Weights of a small sound classifier: 15600 steps, trained on single English command words and digits, spoken by a formant synthesiser in many voices.
Rows from block 9, named by matrix and row number. Each number is 128 + 24 x the weight over the matrix's rms, rounded and kept within 0 to 255. All counts start at 0. Numbers have three digits each.
# short0: shortcut pointwise conv, stride 2 (model.blocks.9.short.0.weight, 192x160x1), inputs 80-159
short0.27:122129130092124182102151188111107102137157143105117120135119126147095121147142132134159117168135120068115148147125125123104166079121177146118110123131144154160149180101120116122156079146128126128140143164127121129110104088133111148125108139
short0.28:143147078099098088121115103104087122166131146133135149162155115163106108129137114112139156099135118125127133111187142132078130105125158125150106147103143128126170109158124158112157113101162136126126087141118142104131099121138146102090150174
short0.29:120175142194142128116123133122132134130137195134134146168082112113108136111129123098106142103128089122127116153129142124176131068157146100108130174116112135144153148146103078149114095111149121085179141118131133119127164155113105103130126156
short0.30:159133097115128152122137166116116146111165113118150162144111120136145165118105155133106116159137146103137105156133082139122212150147108136116090123113101108114115119210089112080072152144108115131086137118120115129101169099124140118109141189
short0.31:183119118162117148142117099165093143131149097155099122106115144150132122187185143063139150165122127129139126093091160118097119145140136114151105155126090119172161113087135134114131162091140104153117138118120151103109140169119079112154139174
short0.32:157105105122127123150094122119108152114083108100114164159127114140092183119166162127161125158118128079092120140181127097118151097141167099116145105105145085157137131135107170106109142160113104137113133146174147114110114108129138090142139141
short0.33:122119113129102102127102101132148128159102110116111157144121153104122122128116182100158129145100120160111112112126111124111108126151079111104072092147175129165115111119108135148134125107166113170119121136115132126113127143066136125140152119
short0.34:157145104133153106099116135126147092113152123096150151096143149105139144137113116107129138118143135134123150131181103142126123162123126124155106149196088113134099151125131098112117133082132118109138137126121113171110132085107107100104174116
short0.35:141160157118116139131122166088150125118115118131121112147170147143148121124119154170154150142154100137122110095095131100096157110129110107140131156161107110181141138162059113117121111146115123124099143139107121136126159126133117092133170143
short0.36:126162112135127132112117131114147127145092167112120157126189182106141117106153185098123119098116130134113123120121130124136120128117156130160145135152120129117129123127144136124100140140126136106101141092155111161159121134153110117096165114
short0.37:157175135121130127131167128068130112137124129131159187139114130137100117079185150131102154170149106095109131130100139136099111134071100122143118145125153078132136125111147208116122141097087160158098116097122181140152140159104117068150126111
short0.38:129171088130143131068102146088155134129126124118092165165132147133159126139173120135119130162139146181112099134091129081100151138099154101079111143143156135108084129116134176085118113146122117101127141141127142134124138086120144121104164112
short0.39:115142120161109139096115114122144136108139079108103133115173143145115090115139155126164144083118130156123144115102105165073149105161145131111116134148127132135127158126124101127123139135149121161140136151102094137106152117096179129125112090
short0.40:129112120152138179090123127118098108119105121125102116120118165085104132161142107133147128145132139122148115098144146110133122136130098108101109111140097140166133127189122121137115155150126139123125115078136112122136155111087200130108135134
short0.41:149142050095098137126150126129137101142092177135102165114140154125082080129094159145131167102119091167113146127129105135112133078074149160146135133125140122095119136165129115147124131135142092078161069114127125067171162109152122141146139149
short0.42:174114116161140147095147133097122127166112155154159115152105140127107159093149138131086142138150141161156120175117129126136114097146111130132127136151180116187163140110116133123105100136100120129118094128139107129159111120123117134131116162
short0.43:092151158153155155106147144076130147139158124118126147130134122127116130112150148097129106136156118159074098126136119146147131166185158120107134154131144154172127071119105108108172136131119137109135110119101123112088154085104163089149147116
short0.44:120139136078128119147168152134125107140185121130171156155121121089118141157151150151100165152107151069102080174165146118142130099129154092085150100106085125120131151117146139157087114149158148074142143155121102115129088128084126116098117147
short0.45:132195128109127174132141124127091161136107141129140174153147139108132091154123168124158148116117126128155134098097170131080101166135171129136127116130087081131134139117120123148130095119101129122109143164130170125143151158087167036082139127
short0.46:126136105163142118061125154127125119130115127126115145128115174129116161143120114106103137171135151126096135129097113134112117113129127164073151118153162116146115177160119132159126110115125112107111119141145118112177206119130126116131094109
short0.47:097132118131110135114099099134123124106114133066157128113130132143118175143160157173138169135124157113122116074147130171108162149098120096115110113127131140170147150167123199172065101148136133105106109121134138170156067160122169136105078191
short0.48:137149102139080095110169092154151121106197154099108182123143144138084094146127140117142128164143199121119132196112140108167143205123140165120129092109157121153145119135087069091141160109132134136114116102176131112135131090124124084137119133
short0.49:167141159127108118150186144155126142100104159118124128167144090105120094125090111093104092063155121099120083179064111162097122147142104107145151141122147154108124120129125110132177066117132116083158148098176105117152124100062137126161117156
short0.50:096189084154099166117107148090133101121156147124137123108126160075134121130150137143162174117085141135120075131120139094145096115153158118145114107129106128182087117142103109115125130145150158100153095095120077146133112113141138138125108122
short0.51:145099142113094082142120137063111111132148086134115125126121138128132134146119144132171111136143130146137140163115111073165147105119126141130093085131125158165099173135089153101145133123168111168145135109126111140155100125103144121110138152
short0.52:120109137155075114087139120090121100112192189111099097136174126146095139113078092111133123109063142110116105166119116090093150168137107083131125177140126150137176210085101141136092113194125126100228161183122168107105141101106155122124131123
short0.53:118175125127109105123153106161153112102114106134159161193108141125108120125132100120131122112125112150111122104102151136117133096115112107122125150110109128150076143156071113119140145141115127129156153108112139129094200108127117101105148134
short0.54:181108108121092126134081137128083148176136137129133138176107128109140124165139127119140157122170124139128103136108131108195137198133105134150074058125111111133110170143191131186071124075127105124141086147109146085093117091152118128121106166
short0.55:109126108103117168080166088174117128156105112102107168139140148116092140184135108101112081148108093142112149177156161132126091136150155113180131133133147127125161100109118117114121173134141114087155136146144150117162106121142122125131139098
short0.56:130142140136174165134101124094110131106119074150166137119075127097096118153153173116139159109108124088102115155139129130123118173137124106107134209106127143131104103139182104121150174128134146137128150125172114123123130159135134105121133156
short0.57:165122136134111135151173115160065173117133130113112136131128160109149111141171132136117130103058099140143121117165157150142131106106139138115116098147173136084145148139150139133126133149144135123142144156139130110129157159120087134118136124
short0.58:186136151141098138106187084108133129151127095108134105116109125114071125134132112086135104126128131123146122149166084175100142133103135186119092146111099115152138151160150152102086176166112138077107128094173145090136119133106122099146098147
short0.59:142140134138124116123162127128155165163125129097113114105136130138085107125100138135132140143113146127129121162124132128125115090135139127051134128126164106139117174133123126116122124140162138112129083129129118137135127139139123119152127126
short0.60:130138141120114164111150125135132155148154154075137131109102119138122123148139127105113136164147088128118119154117118137113164093142103119118109101114144139149118136118121117097157130126125109152144113161119154147139102130139136121109151114
short0.61:143142134131116186099144136169110154122153163102141107129160097098150131111158107089151168133111100134154102086167097070133117150177138113102108148151176127111097134163173123150144135138080130098128128143137113087146142138110091104128147148
short0.62:107123048151124146121138142086119165130141098131099147134112134081131135129131143156150104127146136124113114110111139149176123124136119151140149131170119128141111143116121121123154152146111102114152122128138076092140136127142132109185146148
short0.63:144115132113120103120136118104119123159111108102123178176122129144093122104159149128150154097124087151136153123136082127127107125120162135091147118106157124116135141181127134101123137152163212118098105151154136143112110121139135086121134141
short0.64:117110164095089129102098153111174129129117098144101202155179168124118076133124132083161171160084193130083116164093119151124136136103098157131141123136141157133120133141119147140126046131153151156124182122132138148109130136133105124116097116
short0.65:098134134106166118130143100106137130136138145132147123148085133156108123100136102126183165123150157158121130172149100132123090120123114125111163125159150164128143136063130157138165147156158113115110131104104131110085099154085123117102145117
short0.66:131146078158095130087090143093173151140130126057095110115129133143159140136112137139134118130128114119118139176143080133147113130127153108145149085130153143152142142136100132126109148112146128130119170111123148114110138100119115127100119118
short0.67:132175110108122160105117136131120156147132110134123131152106150084102121114146190087146130161106137093154144125124169124163131109147096144116109132146111142145130136116125111117139157121134123105165155096119105132142147121149121137099134156
short0.68:117153179124115143109115180127119145169157126142095167132131149130135082137092105125115126148087108094105141117094116166132139109126095156152122136200145137115093135126114139118138152096127094115114116160144129124102126129137153101160112133
short0.69:138141102122121102136156186135131145113140126127124155130108133135133107122127120123096138134157153140144123120132165154129145108085137146111118145156167118158093130100121156107136138114092104110159135158157166141130167130150097149120120102
short0.70:126133097172138138112110098139144087139119116122119150086163129131137145141169130117115148163126129123132134130116104084075155095112131138106102122136137102187124143109135170099136182118096124124140120119147164139142125112127156135105133129
short0.71:164121088138091143157098136153061095164125123061133151096146158140131154120131130134111146141091141132152142152140130104098110156133104135136134147089119121142096094155144126165188092137172133142118162156168116101052090086122146095163102123
short0.72:110126104162110153123124151107126122170122171123115167132124148141105112114145128112122148107107157121106146134120139098116140122134131092078128156118137139135132150152148117114142135093117116117109125146127129130102103144161144124134125110
short0.73:157141159126115156134133130131111113161137128110110157142110135099143121108127132101134139111118138129129127091116138105129086122105128137108101114079139128130150187146118117104167169080101120108115140119133130120131120087131157128141141127
short0.74:159148089146120151114118127107124152141132108104055134120099118115090127213098105130111154149127138120176121166086102101161141094162150126117134100109146118133121122113120170128112130110143145162180153122135155135130174106132129158114106162
short0.75:163124142111093114132105138107135112100129124104140168112112121124117144137121134140156137153129061165080142156132135115133138130156125098108136125164159133129108094135099098104107126132137149111134146151133143131102085139164142125147148132
short0.76:092142087086115144137125136121111134148134115122158136149145155172148117083153141122087095159124133124150096111130189105139144127102089133130131133154152100139101132068114175115133108124072148056117127197133102130102134104122180139159149114
short0.77:106137148072140161085153118118134118160221114111095140135134171094105100137183129119124079139129097133126096152136141167113252121098150110116170093116093091117087169149112116124151155116143118096139103208100111124119127161131135116139104157
short0.78:114079172099156094144087110151194080166108160122093130211134108146131149138146157108149140102108093110153142130119149093102151115162164116151123097068084111127100135129138139109152158109180138114162152108146126106130173125126150126124198124
short0.79:146112106121176123100112146113124106137095117129152147125142128128178096136153125068118113107122110110124146145151140155100135124130115155107087163136117117188134137124152119126158107106145118129168133123129140090098153119110169098169134124
short0.80:140165129116171187157114104118142130145154133107126126121112179113127123123148106145106111127109089152128123117129128097117117114121162120190122143140128147087118137146104106152165120149119104126139145130111155093114146116106154155105132164
short0.81:125191120138106156108128117111147131081156134091152105138120173121146138148117167121168124093107135142107099114123110094150141161117127122111144109130150134098162141119155101091146116136111132080100149057139131116094108147142104109130130154
short0.82:106166151114115130134120097087179156173079126118129135154166127121162118099123146111109130170163086143083132196108144120100158114140066142127134111130147149133113143171128149105128083126155110135101121129127191145140130156085103101126159101
short0.83:153097096105138157143114104151149136136109129127111088094084115083154209149099104137117130154129115131123082119132097130217113163128112143130115135132142117121137116133116071073146119160153137109125117155104152093141139140095151141144130146
short0.84:120120143112131119091077154181093123126130103120124181104152163120110133141128145096096152122130122111147122080130156138121131121171155124106113149095104146148132151131151109114144152130109070112182092123144157131149155174108142082141191141
short0.85:140175095116140104098124141158133100167113106156134169123153114104135085125140112110155130122113102142151084123182158166193122165123131106145106092142129136143117153150086107016103145134131110144125109145186120085143185134095086097136129111
short0.86:100134105169131144137130139119144121176096110150096113109107079153136118131135191122147156090145118128125090143146114186106154124150122149138119141163137148121130124110119125134159167123120094141131132160128147129129116132107148121106149112
short0.87:107152151120106127125163122101150097137113098123098121124127160107141123124146173161149108152120185131127114131107132134120106144149144161091083141137116159148131145131102109142146148110119128089087136109111132131146149116111128138149116136
short0.88:144178137142170221142130131114118151137154144120108146173142219172083109112127081084125120114133157118116124130106126125152086144123115109089124162115137110134094158135128133136136079146142120117123133139121109124117154122150130106131158149
short0.89:109115124116125137122146160076115137199120114119130111101114147090177086141148111073117131136130130132157159170165144100103152183128109159155095099158131100130145140177123130108125101158114115086151128103162106125162090138140091107137115123
short0.90:091125114096093140109136146109124171168102128130119145167127132128143138111149144103132118104126150150137138103140090139145135145122117079128142173111085131151112117150166088129201167131113106126112146112111187169147098099170119166101133114
short0.91:153171110144076208114125109164113119165170144144139125113130132151133092122108170127124164109134179152147140158180125100098100128151127122148123138108129130138097116109147162135127095102188120167110114089124133160106124124095119139103120114
short0.92:150113102124151117132129145107126167120117122126136157150118129155159169123136135101123083142089127184131100155168142118123145104129133137107109117137140111173124106119126104111149128097094131136163143106078146126116137111154123123062121141
short0.93:122125139126096178111125164102127098117125128117125124146114118126095114120121150160117155159140121114115088168144114153114133121119068118147170120157117115144100136169107127119146117130101113103141110151131153108138126103140110136140181122
short0.94:127129106112182110109140163102166123134093157106104114162191099090144147129156111177152137119105084123142094124121101145155151137128123068141147122079118106152091160137109143154131101139160125139094110121145130109113138138192104191102127115
short0.95:152144162091099134115124117096120145175131121110105117198107114136093124152142080137140113106131128153109162094135155102121028096128130076171131104146117131140152110196176124137184122100123100156136163150152074128103125149108133182109147135
short0.96:168163126154125194094163120108135106105081092099121128137161116144142164149114086124106124145098127156079138103108108189145121084166087127109140181166154155125144120205086118102112118124166142123146124123114106129145119149105137136145124126
short0.97:143119118092140083127153130103108162165111128112121180156115142128126129120149100186137097112117140141125136134126128103178114110174144125034113126100159149096091106115088094152104150115108218121122119120127114147094153118134120090169124141
short0.98:111113103131127164108105118127099139139153147106133133144110092102109102113118146131100094115151182127141135139117096165114116126125185128122119128111162121138171114217108124135121116114122140119103156128130111131096134145123115134137161200
short0.99:147133111131159137098129141140101151158131094132136171144116141154134126106093139171094145057137149125081091125101106149181120106096137101114178149135134113117145123096125150149134090091121138130147141115150122137139117088112141132114117134
short0.100:139179137097093081109136099142151125109127104100120142158150132117105090114133140115155123155125160155129099168143094105137087109155152115125103185133153158146123127131104133129148141103140114164106157109114131115125133100127148114094086162
short0.101:112184162179116125122130124097136122153112078105137152112161178112145095145125132111130141137155132106118139109111137062161144119144119113137111125185099158123150138166133118107093120134128122123125077082114088130120133141120098097122118140
short0.102:134146086148133142128119107127082077117125085094160142101121143087100096103090147120177153148128113172122117116122133143153097104085134138156139125120183100132100138106117140134137095151104131108187137176131120122126146094132164094136146159
short0.103:122141137131107130132107122124157146081199116103134089103129158138113118132167157169118136125120126137100096111132110141095093108117115175119117093130154127161140154130092157096143138121124138099111163105086117127169102128118111138090121170
short0.104:156115112108142157124126146166180141132140113118093128139202152109132151117135136137163133124135120132086091175143098077180128121142147159142122127139147083177125113144118084099164176117123126111140135114081117111107131109155114112150133147
short0.105:083134103186133130122101119113147121117113074143130159121077168140112086108136094111115148109142157129133119124106092222183136165144113102106125152147116123136136168137133144145137093111137111119104135171133151138122111131100134144163155163
short0.106:167165148126105136055158113170111126111167135107133101138143137102137120104087154113108105109158103121110156137116103144137102126139137131129122159144113069128108164129112117120163123185143111089108105192148140128158119126118154129129100227
short0.107:127144118135155184101158097109134147150107096121096131116115111065115152133099135123090113139139162120139073098150139127150116110116147114122120136138130095094093097123114141143131097126122130149134116153108116103127113083162093113112131134
short0.108:127151129141134141153118132133109131163122088132131180117099146079132144133145176145113108110084124096123131131135106140126188109113129125142113113159127123157155147115123165120126156104146125106098120109126105093119128146104125147138131161
short0.109:144137105096091157131136123132137206113153115105106152128109128038096153121163068133134092136091140179135170111131077121156149130127108175136113139103129134121172113114108146135143082168148110108080084167156107086103166133120150111155143095
short0.110:138159130124083124150121106140142092111138155104126096090136104101122148093116097124142124119140140150095142113082119152164135152136112134174098146146156151125136122116160130112103097136196153121151156106143128159099098101124134142121122107
short0.111:151130086166133131125100126135125124138127110142081180134112096137138137151106131104174138122134131085136103122122112139129184100144120137140108119120179112138117119231111193118145124166126093126120153129113112097117139131126152147120115149
short0.112:123117133106097205123108120113105135143150148146125173116187139160128135105109145112140162121117157137134168112134126140116114135128126130088117112143135154109157154126095144102120119127082120128185137150127109122115171110150118099121129172
short0.113:154136057156112133136097161108112142166108112116142139100160142138163138155140115150121101147123129132153108148093113132075141060151124148133185148116138096124126092115114118129143116154138130083090134122107154084104107125191124086127156167
short0.114:147060181145122187115107126129117113151140112119142095094126171125125162138168171127084138131114110095139146107153109086136125097113121122094140157171158145097184120136136161148167115159096113114125112196116123102085090112164128089118221136
short0.115:136105148114119124098130092117095107121173151087093129149125122129081147111100115136097102187119140139127129122127090144155133118111076143155116145093097166174145137162083161126169112117119105076153139116117134108097123105108088113133157143
short0.116:178137147143131168083124062114127114150093117133134164117101124137116133110105130131128161126129126136079099114116129157113133091135133135116115114130156094146107093121144114117163131153108129112104148144105105112145147110129161115127120136
short0.117:165131128110085130102134124162130120062121106109144182177135118133157128151116116118155127114091153154121116151112121175136110150127126121127113172141173127141087099142130102104133102127182118131104113113142099118110132133122144079113140105
short0.118:184121098134127131123106101128105153134130142151105140126114130140118108124128131133197112142134101135106134126103121149137134126136111129111125104146117152098107127161139159111101142129162149053108107121134182095134103156121133144151187105
short0.119:124131061121130136084131140159131125145140147116153163150112143139110142138120119102125137128160157129134105132161140099150164133138136144083116097100146118124102112129113119151130166131153134105153144113112140099119178132103104121159107130
short0.120:125146084123126136116158119114130124193183133104138146124133137097120136138143106133133138103139163149121132142135092149115087117095163086111107126111158148151127145140127138107112113134128117096132123129128124116137127129155093153108136136
short0.121:146129116074086134164143117142181130159143119110165156160142137148135087099126108121141100158133161134117114134168091121116124101113122144145108136107102113117155134171114134129105122121110135088144138083094104118099120119131133120084120185
short0.122:173137100181138119088108109128150114149183131133107153115085226196114138167119143129113151142143126086158119159143118106130200092217126131126096100081113130119189121149129146111146139150140139080147089080130133109098121071133148102113131166
short0.123:067156118151132144128131139092134161165154101145138186144121133098134127179144136105163114129134132151154156133111111124136163157130142123123135125135178145137110113102105135161096123156120118077112143138123095106131152109094149099123111146
short0.124:109162102152122157144105119135134176138083126144111094199119140122117137091180119113135108125115135131126152142135123140097116143131131123114140088116134103147129154150096162126114113154121109132179121154138139129098139156105140160132137141
short0.125:111148108090100161116123097128140186123123128091106129134158101144116160120162120102102087115130146158139142130141121082159126124176106139091103122146116110149129118113157144161114115150142147157156133126155162096112188098160125116069167152
short0.126:096132131139135119117148114111147113170135087122145157138155107142130106166087115149142147095113129091110126177089103118131129111151087156156101118150125147111154133157124132103163131130135145151107212101123199139123113116105144160141112110
short0.127:129122100157135122139134126140107132143137133128095163152158156114101143145152121136110161142126149137124137188103112138136126136098110124104144144135117117128161156126154098133149173130130117119118161103125114088109132102122115162153130151
short0.128:128139133187104146068120130109107160149136122110117152096115168141122119156108110164145120086154117121147099137175110134110121111132120147131111113165121135171108125107082142127082159162110113116101106106106143130148117137133108068116122169
short0.129:129080130115089133137137146127109154152140143125147108137090206128162121156127086148100113104116129069135089111134134114125134097096105142146127116111133137157135150153129154126156120119155109112121145136099140121143090164112123134094132133
short0.130:117124160104101177135124118169147131151126104165091157155080155109090138101163115086167114124109095139130155107094132128109129129095152121118161162125113117099105093137130162135083127145127124111126125127152096120097182122152084098150129121
short0.131:125081104123102110106121124097169112089110109137113163107105112084136133184140094126136145106084127124126097113126127123137103087148106181107132134121114142121087191148173163126168148149140123088215124160126063086107166117146137129117155123
short0.132:141169087132129110119102132130103205160096086113122123212153115134137147144143100148126136074140122121111149176127108132127133075116138124096142077125075141135098137146147136127115066094117132094130173099082108104128101169090145105130121170
short0.133:133148110137127122117115128097153114146179130135144130151172124104118076098140131132140107124103104149126184127103090184166121172157142124135102142135157140143091106127182110110096118122137095142146086191076145134104167154130094144109105125
short0.134:134121125098102103110134140128165152106174107132133136114129114142143142122172133116162124120128147119144122107121117104110100150121147115110138133128114141143096126171069151124144118152121130142137091102108128148138134108133104114104156147
short0.135:145136119123102147121127129112155143151124140131104156099128158128170132152118180126143130108114150127145148128131128156155132150095121118087119122111104093111135135155169107098212119142112148141131148124117116138108097142175115126107132130
short0.136:129119094123128133138077107146066135155132128110132157087123162103113109152162108104133097088139113118147115150147140102113119096150120147157106117116169130161129120120117172122117126120102136086141100122165138146141191108162138135125081164
short0.137:093144099183099143133142123168128116115114165166141133153175130107140153135127103123136156120143134181128118121125110138127119043152130113129096144109109123168129118148177096135173095155149116109093087109078133140160125128100113115167131114
short0.138:134144121113109167111129134113127146138178135132124119135141152113139140124162131128126115136125104142122118113134091126131116150134127086092133133108115127120119142187123124100128146110148200090116087129125121146136096097159121067135143132
short0.139:113145117087125131120114143111153110134160139106128122156119163119116100105158128121144138122126139158163140120152124126117134102118096110132098142100110161104123127112101143118119144120122125135126098110127132139110171137121114113139154140
short0.140:127144113112109161102089140152118162131156158136109163121066131123152143081154114111105091115159138141102153093152094136093117132110138129129140132134119126113141132117123138112124151106147116135088139121135156136121166102093150138113099198
short0.141:126118096077147128132167084088129096111108157103120127147176125074126146141131154128137119155138109081121092173091134122112137155118143090130121110112148109130117161115174118162138198104143130076083148123127164113109150128104101139114118125
short0.142:158129155174121112155104120128134098147154153102100099146123099116112110134225139102122144159081100132091083122113120125110157083116154093145117146090125153110101102116114115125134091162138113108137175144147166144109084097122105192124151095
short0.143:140127111129124112172131098121121125132157190151119120140155117148115149145155117090128102122127060138114118116168123116136146061130121131133101110108137125116181144148128131133119109120115100129164081137100160098119146149122120093139142099
short0.144:154161124145078156116115107104149143088145113103140164163136143144116111114135127117108102127101131103138115136106129094167156141164117134151133132086128114168118144156162083146096109081105142099138122134042135123150202119104116098111151153
short0.145:199135112130090047121165153134136143113128079141129155126116130132131135133141128107142145114159109134125124125125156092101111132111143127111163141184132088157110112140143087101147099100088116146163105155110129088100171098134166084107114128
short0.146:127185120146098127106130137113147102119118133112116092128117123127147119143136125124159122125129145127122144130150131134113115136152134106104118168122151130127107109095116157098125116112142192119131127128112132143118141112135145116133157115
short0.147:142127130119114133115113109104142121116120174129126136126084089117119100189126168123145155117127115135145120141119118143145179138180102108110087124118132165134113167141133134095125112141155104131158132111137115129122126144111149085114137088
short0.148:137146169148153085150106125194137130137126116121101161104150121121163109140162134103116128124143124113160121099095165095150139134144179126147157099142110064173142143115124104115153112136162156128105131162119119152096168099138116137121163098
short0.149:099143114149120144088133152125123114150131110134180136134098165136066138152132129125110168136154112107157089122108139107133109121121088150124111113107109077132122126127111137107154117136122173131146117147140178116104148103122095151131119159
short0.150:115093145146134101130141097124128094130159142086145143151129143147100138087150167112126130166087134125113148136137104108154140109153108117127125113099104111123163173135125132091127124121139120137126148096183171083094122078116113110114146173
short0.151:088154147094167112139182144124132140193147145125079126088117154088165136133148172121104146085156095144078091120159111141124143095133104150104107100118123135101171152116098180127124067177098104098150144110154120154108131100134139143155082188
short0.152:111124125195081138146129124140134127158107126129100091158186171124146134155146114150152110163134124139110175098121085127121091133083135122111150106152162129145182091139113133160125134133114110134159116097140124112129122126095110124065147144
short0.153:120127127131146188131106159118100137160126108143081131141139127120129114131186141142119110126117149164100098171158138098132126120144107142121143135101099100148097055158122107108100104089155109114140134127098127143136156141137070128120125143
short0.154:114099102153078158087104121109183128110105193167187120147120126109083151105144100138086109140098170141149104131147138167154129145176127121154108131102140121142119157148139082125125116103160139120102162136126119110112144127125112101070158104
short0.155:109172068128112105125123152120122138125168114148102103141092174130132170161116098130129119164125143121130126116095178141108137076148147089140122131133108148118143151102125134115110126140166159118132107134110127117130070141097121174106124139
short0.156:134130122123132139091158113109171120171121125123134181135092143099121131144106102117136148131108126140123132135118118118141117156099111110090168097158108092139118153122093117102135133134141154117114147160126177118098150139098144130119197129
short0.157:111164113139134137121124135119127124137114131122142153124147163132137146108184117123122095099161132143130101111137121122118119123104114139108133114128148112129116142133131146124135120120123113120165136105123139128125133118137133070116147099
short0.158:179109096140099123122119116143119125169141082110140187146163117139116109130125105135134120126196127119119118153071089135140157142152080109137122135119115146148115143123152109169106168129107151180135138127125130142085140139095139090107130111
short0.159:154133110118149124131140129115127130156132145131106150101140118111124152116166112170176137111112140149116142134148124131140099129116147128153144121111147122179164189106141156135114132166116128104103135114138119121115133105131120142145095118
short0.160:132126120155135151107130119147140163135110101100163116134138132063115146153107112107065153094128121105132127101139137108144077132127167126108098139153110112135133146160120101138126133147144140133154087183164177122135142099138113129138139142
short0.161:183171132127135103122125122106111140191138123147108109145137171140113137106096144102156139127133138109137136157150106158149088095114143115140097138107127119121106124138136152102155148099108122134123116108144116126164126127104161140100112160
short0.162:131160116153123161127156135097140148100171110161171123144111116156113131086167121138122150113125108084122131102145139123134133146089163122115150145110127079128077157152121129107122130149130131129161135119111126124102143111119131119129174168
short0.163:129144079162100143124124127136137138104149137154168141152109127130102113114136109110136112125132180117129123141126128173134132130149124081137130145127119131108128135173176125172113096083135115083125142115101150076173141127107097099094146117
short0.164:125155144141097100105108134097168142123155111112156144170136163097131137156183118160065136176125133092110128145109102124139103137148132181118152165185128127141120093099118136111164100111118112102172099105186114145136147136153088099104108163
short0.165:109166118149109113136094127115159119143105135118125135113154143110077138113153165136165117116131136108162124147123133081125118133117122099116086101089160146152101164154131161134125127147142130076114121169112098134119148141090171100111161188
short0.166:137115138130132123120097125137160150146143133134107142112129157140139111108102113131117135140117138123145127128129135138133111093134152133113138124103122123145131152137118122112147103118136129115128119088101125129093122103110142125146154142
short0.167:156126122121125115131132155169105120127159157128131124192098149165142146146168166110150122118097126146129116125154117113172140111121116136137117103100110120171141113140136092126097105124072118120163113137192115090103180164151123144124130112
short0.168:144137107140123107099132133125158164123135146112120148112127101156107169098166131119139119146144141160152093146161116152133114096086113137151125145115117135127120120108131147091115133114138107098135112148118136139081095104113107141114129128
short0.169:096152116130132139128126111125114180103099119160105188158121122153112164169124098171143153144151138121126095134125147103099170155159138143119132121151125142124081123143110083130109146099121105136126054135126170128093143118122135087174142137
short0.170:138155108096082142102127104145094098157155119152123159099133153138093136121131108128116138136092138139144100164103147154150135127139120140111111097140124126139118135117142169149157106122152131130116119101173139124162142130123137107097101144
short0.171:150114125115085126151124143120094086159132096113154093123146144149094125087124149118148084131118124101142147131095141109109076129148123137145129143130099088142137128145131117120169163106103149093145132162134155110123118163117134158156143115
short0.172:132193103119117120120152124122133103125134121152116195177134127145145116147122155143112095131139153128098111138136137148109119110141090109097098097134123167147122142144144137103084103083125102105170123091192147136128158125140113084097171129
short0.173:176110110139189122138128162100101147154113100143100111135103105164151111127108124129116129111136117108125090138108130168157103145135139139091127172112128139151081123122147125095147126163154089116150130134111157146121141140141115096104129114
short0.174:137151107140138158098178154110112135171185147105101116102103141119135172158144112145157121125121150159083104214131114147094092099091078110141088098103181167122178116147150121153183123143099114117102146170122145112163168132093107093119130121
short0.175:112123101118158127102127144165127112138179105101079143124123133125148085121147114126105103160085123109123155124101154105113154105142153131096130115101152134082147126183157139124098172151146120140130174172116101139121128098102111124116114145
short0.176:096121135133154118109132093116151119126159139122139173138127165139104138083145159145108131168128096110135146122105152164144141156132179171134155107102115056150108098106164118116143162122116129135129134090110148157122125138111080111160151137
short0.177:128143118151089141129117185129137137138125121144102131113113117106124143145137135127121141200083106119123142106129075183139130132134122152158120156055139126134108165154127174134132086104133125127149133130093176110142143112085080121169161173
short0.178:132147138112130104123063111123195172123165128080090162075100110129138144142180178112169108145138138133154091110091104121148135158143138097119129091122167161138084148117111106120109104170167136148140151101175148083119104181114102134079119169
short0.179:093142155093092119119130139144124165142142121123132141181108125148123120095172130105116129165109136139117127117091123140124121127076126098153153160127117100128135131093082173096099128132097131114136149128110154118168155123112155112167118137
short0.180:142110124102092140104130163125127134164145141092115113155127133112155117117136105110116147108124140129124113082147129131109142135131121110068114107124160125157125111132105097133144119101148115098116130142110128117142120105134136103135113141
short0.181:119142135130103163128167124143097105143106137148135167168148187139122120122110148131113077161112158096102157122152133125169135104144118153094118149124101144176153165106137085124132108171146128094120186119145138102115142137088154092092158124
short0.182:145134163164130105119146166111138094142142095135093141115159129115118116131127161114139104109125154141134119125118121100139103110132115123112152153101132087124176122102144170120112124117130129106131166155115124127138157115130147145181130104
short0.183:122176120121122111156111138093139080101132125101128123079111170118125170119117132110060135128157156125098108187105110133141106157110181093141080101135139136139117112152142101152151153103139094108141100127127155123124136122133080125184133133
short0.184:200154130143110135140121106117161168132125189097125114092116094126109062109104107144095135086175123117116104119134066125094134110106100125168128147129133100159132214094135180120145095172123087123179137133135079165125087141129105091162158080
short0.185:109127128091127162120125140117180100151113124124121152135173168113097123158130108092149137117095150112124117133131146177144128115166114140157090099122086142166116136131133130129127114136156100106124061110144077124153160125090137117102154130
short0.186:127140116106121093117101122095152123157133107110149189143125136107139121167172123116140134146096138134161109141139142149126153116083094143136158109129152136190138124090127133115142139139138133105135170112087113110127112100138132131111141110
short0.187:101135133119164071122100134118117094131110119115116141103131097132123106149129123094153114133114110150110119135150114176127110140158109080122103190145152136162094141110145148121114148113145075144108135083140116109162122115096157116134112087